config.yaml
model: "image classifier"
dataset: "drawn human figures in many poses"
train_examples: 97500
image_size: 24
crop_scale_min: 1
horizontal_flip: true
translate: 0.06
color_jitter: 0.1
cutout: 0.4
targets: ["top", "trousers"]
num_classes: [12, 12]
arch: "vit"
norm: "layernorm"
norm_position: "pre"
activation: "star_relu"
mlp_ratio: 6
head_dim: 32
fused_qkv: false
bias: "none"
qk_norm: false
parallel_block: true
dropout: 0.05
inner_norm: false
moe: "soft"
drop_path: 0.05
num_experts: 4
moe_every: 2
expert_mlp_ratio: 0.5
slots_per_expert: 2
shared_expert: false
patch_size: [4, 4]
conv_stem: false
layers: 8
width: 384
positions: "learned"
pooling: "mean"
label_smoothing: 0.1
loss: "cross_entropy"
residual_init: "scaled_by_depth"
optimizer: "adamw"
lr: 0.00096
beta1: 0.9
beta2: 0.999
eps: 1e-08
gradient_noise: 0.1
steps: 20000
batch_size: 128
epochs: 26.3
lr_schedule: "step"
warmup_steps: 4000
weight_decay: 0.0
Rows from block 3 of a small image classifier, named by matrix and row number. Rows with one number within an expert belong to one neuron, the router's apart. Each number is 128 + 32 x the weight over its row's rms, rounded and kept within 0 to 255. All counts start at 0. Numbers have three digits each.
Before each expert's rows are labels from the 100 images, of 14976, where the router gives the expert most weight on average: "strongest on" is what is common among them. Only what is clearly more common there than usual is listed. The data: drawn human figures in many poses. In brackets: how many of the 100, against the usual share in percent.
# router: slot weights (model.blocks.3.mlp.router.weight, 8x384), inputs 96-143
# up: expert up (model.blocks.3.mlp.up, 4x192x384), inputs 96-143
# down: expert down (model.blocks.3.mlp.down, 4x384x192, transposed), outputs 96-143

# expert 2
strongest on: red trousers (33 vs 8.2); orange top (26 vs 8.2)
router.4:134152170055178177191123141106192122146153159112113118143140106092123087110149138111166154095124139120122105144141086147070096111172150124099107
router.5:109077168162172145172161122092132074151123133137099118131100153128080083122111126101187177118077118129109185104141091178093091119162110110125094
up.0:167081147156136126087164149158174111102086094143158099147140129091167115083142090084169138159128140158166131159174079142074141092117118114168150
down.0:119147164114163140117116143124147136157131158145074134143138144196127091119167131164082141154102090089165124105098165055116129133149126178138177
up.1:111101153126084109099151146121116140182122082176118119134147117175098137091170124112113134151117096105181142050106193098174164104113101129132122
down.1:161124117174202114104100092103143074084151146119148133087115135169152136126079192104117143187155149172098160134177138162146115092109115170166212
up.2:136120199042146124152175171168137153178151114164072145143168111179097151126116122111087153122119153103152110123102128091141073089107106141108156
down.2:154075108160139116120082139047166130130093102139118145109153146140137133144097226115132122098115131143088158117135127181062169093186100128141100
up.3:109122137162135169158085151140206138123136109125104095180180093154145108161154167139161107096119113131098110163106094155149088135172069116094156
down.3:216175106108161135110124166102169147030148106093106205127120139161077123139137061173201124140176077079082143102185115083137132147184122146139120
up.4:154048166144096132104170125141164100109149112131102044158131088065097135071123087079161053117145097159135170092147112174128070120095095093148106
down.4:068118183102142116122158094144135126087131122129116141190131095134151141079153123200200149118125137105157156168093140135171094132114155125149111
up.5:150157128111107154055134177111130135135124107143124114148135145086141159146158136147123147085117129134082137180123139113092172188114069158117139
down.5:132129151188146154161128105125157128158088174160090136144120180196111146201146183088107105095081152090076128094197128102146167156196156082156154
up.6:099061129125124112102114095153073072124118167102057155100114140149113128162131126161113158103078122151104146138119117157127196103144144147118118
down.6:126161166096152120114148140145157092126159121098146058159113122179167147105188111202134168085102113139133150179111132099122110187198122110130115
up.7:078169117142127161140138146149179146114115152108142168137143119120080127121081095151085117146106131074086187121164116128159138057152145145182099
down.7:091115142119125167150150120126147118081154116102105123085116098125145107168118188083101146079098157104122093103165188189139128128096076118127093
up.8:118148150101124113156174169164105145098115177041134148084057098173101100138107115116093075121127154124159192147183137152162190110174144123170100
down.8:170126082190196097151120153147138191153154088104129164137148115113090120083117136152121141097123122120105106148184153132135131113103130186174233
up.9:134073149156115137095068171156173116097107109123114108137115098127105182073139116100121010178115137097190136146120140137159110104125141129190109
down.9:152129105139181106127198116123105126153123115145092142111149144115147113137136074154105237177112086110104071095091109134159150136197140209068107
up.10:160145107112104175140114132092133132152170160136095136202134154146061135172107118115118089152102092129135134101126130157148088099106071151163214
down.10:130142129137199134061151089130137180160098093161136107129133163108158167116094131089125114121112127146100178147171122150110151102156163075105131
up.11:118105160142110120081103147159164125124139148108111094095125093164079171084102167127126125124125122143124117111166187147090130079107102062094129
down.11:128155138155101178098159143182122099074099117058161126144125115125170119105172117155134138115125128113131079142137076061145094161122163114151178

# expert 0
strongest on: blue trousers (36 vs 8.4); teal trousers (29 vs 8.6)
router.0:098181146148181126134118142123096149225123120172142168196107106116155121147099120108193139087147081154107140153123102165150100149175119138091195
router.1:137207172152195103106163102128123144201089115150116140136104175155171106148102116092123171114147104150104156157147107105109103204175090127095128
up.0:098171053126180165077111108093110153117113148117129132118113090113083157147101063118136117108103138140106172063121135118130092187147074153162144
down.0:153163096182194111097146133129132089134081150157164103097161174155128135109177130171156105183123133063146166137143121134083138086158136080109084
up.1:125145122150118124177176149118106153121152128152153069106136125079123133148115178112089113127096126154075128172144106135136156146126070175071144
down.1:190124159133113145111116127140164083087146099096138120136169090089153155104129098116118176226099116121163105114118146127112080090117117087161155
up.2:140135092152128156096208167131147121154191097117088106172136079126055121163102187146081089153135108120114133100141199188111151145103089134155158
down.2:168129131129141137082145134128106132157078125161133141121163151050166103165180144083119108171113091110156122082141122140180112136110091221132109
up.3:135085161159163144155140057137140104117168103158157106160089113100101107183156164088130086106165114177170124125099145207126213067122159125104152
down.3:180027137146129124100138162125156224162122080166111050170141146168150100088110075148149120121134102096117150135125159054144111120160107099136135
up.4:121087108107141126131159116126122127097081053187141131180121144092128093161092139131084136158123183096108182135176201094106118127164112101142103
down.4:166149084099097130130135095182070131110128183112180117139106097145139114127186179180182141109139082090068139065139097165117120193118129106143117
up.5:117115135089172166140184123086149144096146130093127103162145073125092110137141167143147093159127110098068061099151096181074070088151111078112141
down.5:185135121106122143127131030130130106159070120101180116153141114136119123087059071130117141080157121188085144168177101100079139131136144094119118
up.6:117131103141143146147123129127141132150110089134081097194125081067128062149139122137137131130134142132159110133126114144159163141137056163129132
down.6:059115150112115148137143145082140142089142109109103149148135128132103154142124108133113137094145147115104125119113110143159093147110084113088137
up.7:168101129159123136166162142163136118100158128065128159144088172051144092133099119112097104172074133096168127132127122094092167109050081128105110
down.7:191106123110176172083128094124072141105082162074117109162120095092159116118108129170176079137133120072123126163130089110116083160174144118149131
up.8:118083134130139103123125133127115138173091148195111153130129105129087100141214146199085133074144114095109127123046186137097170098107107167149114
down.8:131189138115160169143086126173117130127136134049156121157091172137145108098115134043124163161152109138145129160118139129083058149159148030155114
up.9:109166136054092138138111167105132132091144090172108130076149144105056093106087101083144171085133142098118127166134131144125102174144114129158150
down.9:116120136092165102144167088089124119132150153090166183176141120059138134107119206132113043102124134106165138120142111172153137117132140132131201
up.10:112145120116092100144082183152084155076192163142139122102152082177124127152134113072126172147138103153110105149096125173083132154129131182120153
down.10:149153164049124123145134085191091116114094083134132130154112115038097173135156124059083083120113078164185142114089108130184099176158150149095134
up.11:142116147145085161172127161170102148124128148120112131126179127165125160102142166091120141151144080183113128085132109132146136112154134104160171
down.11:155108066163119105144121104115175132173150074151072103123167193139126143132093142103128133137112129098145122096074118168151170044095086134119110

# expert 3
strongest on: lying (43 vs 6.3); black top (25 vs 8.1)
router.6:143169180137134120191103144121145107163136115109128168164119149140150114095141083102181169092116124130137091128143096131126142165196155126103149
router.7:127124160157143152147142151126185122150111099101121147126093139167140090083124115129158175070094110143136146077174147133117139166215125092130140
up.0:107090143084154087199097177167083031167140122097119108133127066117079184193110131153126071159193127139165142093080115129114146111137110135120155
down.0:131097150131119081132140212164111099139134131159123143074126134205124099163140195120124114089094156133137149131122143133049061101146114159209165
up.1:152147127135109147135112133126134177113082150126135124142153213077116162046095114076109106092072088141178155141136111119109092099130072112143114
down.1:091188097155117130116163174113113074152057140189148151094117083126130174155121047164144104131109134134151139122117175115117101159143181136114088
up.2:142171151157115150109129134168167109079138145145131205133135169165121117092101117211137150116099127137094104188133179136167106139134154172131132
down.2:065116151125174118116134136162189099149116167000132178113091134184112135131074121143141137191143146128193151076134105079154126104084150125179126
up.3:141170134156167155123165120127080166114117129119089083131097151109094150159058081192115066118121175100107144157100081137150158143114200106145202
down.3:152134158136092117099160123127203141155091183109120088161114138120084105129138138124121145147127125129162177126102173072128106158153144134110161
up.4:135150110059078140158069102154050124097210136095168121129136104060125102153159105115156153099082162141120067093118122094159104157151168141116175
down.4:128046115097171143082167102111119201140084177078197160170094159089133103176090158138150131064141083131120108139136129098134115137138107120118202
up.5:122149100087162115151149122179105091152175141095093210111121110131142117127109145068125113125083155074143164123156092108093069156138125104113136
down.5:132101085101081131137113052123081112128091172108168133146144135128101100093185174100164137155132133109124076117144128116164198169133145125129129
up.6:101161157149175086129142068159137130125167131127139110152129115122115161186079121112151112111100181105125153130150142129137189117177161155127119
down.6:120086140074148198132127120131126164172080150107124122138173159111092144133105094121124159162177105119146132183134117106104123189105156091172108
up.7:081151092199109119129120142105174136156133185112127144176167070105139154168148114128185118104124110148172105165147077175168115120122172145118202
down.7:114177108143154120182106160172143154124087078173140149136131082177098161096099146120070069153154107155108157104175143113103158117097099098136116
up.8:109163058105128093160097144109137104156139161138109141086140126166155136090145113068148084116152142155125117154177142132101077131137089110119124
down.8:077079105053115172144087160145148136081208108161072136179130142170105176065150148146083173120069101136146133146131164111134145178100083168088101
up.9:083127226125132114146158148119128137134133127128142162128081132067097136076164213151097154079127075086101123101132125131162162130106125112097115
down.9:156176093113145091150114169122158101158114159098181158119098103132084157178197065147126102116127106073115107149094145132179148118157137130114159
up.10:155132148100157152122127099092151147060064118209086104088091126133151174134114214122221177173156150087072166153172104170137094068168139173135122
down.10:161136160166179118145092137144065107152106119101123103189191124077168138097172036140136103138139125176172174151121066150162114109123151128148120
up.11:131134142149099123112137122184100157116172168132158121079129109113109142105083178162116091118075115130108067144104130173123100097114126117068134
down.11:118173136125102112126159131147093176165117141135122157132136077122145130132140076180113106188132142092191085159075166093145133119136131138122154

# expert 1
strongest on: handstand (38 vs 6.2)
router.2:173115141149150135167112127135137107160141155131098098188136062112137111173128136156166138093108123202109115127110129255127176104185140120117159
router.3:099137146156221088137174129097130115179118069140110090104120152140165154097094111108161152159108102092093177123151097085115120173151110128122132
up.0:076095116126088116171147066173153171071153145109110123190113120176135145150089150156116111186069156125097157097152149122155089134107100121106124
down.0:135162136114151123132081132143159122135171108144086149149160130164094125115116122121099134159100097083178126112097164153134141100160163176151089
up.1:127179131120150094086072155138141160135083177165151101115162123068196119157148142124149150159142117152168127143123180145153131132101104104041126
down.1:146142137083122184139141076115143079156153144110068097115156144166147069160111145100120117162158046182116141133098131120148117144158102127146120
up.2:135190109121145146097161110137114139179087138082185114095184165145127130104147159112121170093163135155080088128167140134098184125152111159105165
down.2:147130191138104096122158104151147116127101079173120144119153184129050099075113189106159152097148057116173141134087107143114176147126114110140103
up.3:145029219113141154101107136103204099129120092117118152160163114170136129137124151119152155145150116066156166075131141107090180041105165155176121
down.3:138137133161086179059112085102088136145149184060181152182108120118151174119143155141131071152107145163074091175135120113142141105175143081103191
up.4:142104170129113134093159143117117129076135113115085131106129056148102163092113106164094161162066190135171120107194083105141097110115125185114081
down.4:127143067133142154146094118110140082082128124068122133186112134107122128134145124077139142118127144177133149117171090144111129126168081150097155
up.5:048087116123082134160172125154090157146136133116068124110147118170072194135062124126111106131110114140106106099143164110119113094065113173074129
down.5:103171119130118130159142173097085143141130133151105151106102146121144135161123155105119104151135167136131156092149083074139131118193168190120052
up.6:142093078133159090143103109138112117092115151193123158113114117171092162150073057133123128139093126127146171118163082145070159114200182143142086
down.6:106115117200123076164167140159146171117115135107130155156128116160114110164112180122129106095148218164138142116098109162123119127111116161181089
up.7:106081103132092112132165170119106080113094138126161158148120129122081163102137119123091167139041153167131066072164115098163157059159106158145171
down.7:150106167097157095115163113124139115135131176236170162098161151122157172103161177060149184171074099101102125153106135111133154062115111148084131
up.8:139087136134147095115156159169168073104125101093091122154185151111101136136108160110113095070085146117147202081147108126084099080176144157183089
down.8:158165100169125083114067065141118125107093136153143106150085105091142176115147177088111086138093182145120134099145192133141092130163143093076148
up.9:151155106099131092134130145079142160116050161187152192111141128109078151131121132126126137143130155133155104170177149130161112177152145140103076
down.9:111137140142149173162178096130096160212116098129114130193079170137153106130127141132196141121149107101099153170129171126039135162156158033133196
up.10:091091115094125184103100124144121196152140099119117159182121136158118125100120132087094125179133141128192167158173147156089139124145127127161098
down.10:156122113098161133095133079105133135146118155099129137184181208116139126123164117127092080131138136135103122151135101137102150111154089061163108
up.11:141182089158100127108085166178120174139143098071079168149065094154166095181097112137079084172108109118175124107074156114112118160126087089114109
down.11:171094120133134107176154137108152147180134083129186107192139138135118089111186173141060100175152100169148143133126096153102065093191095143150190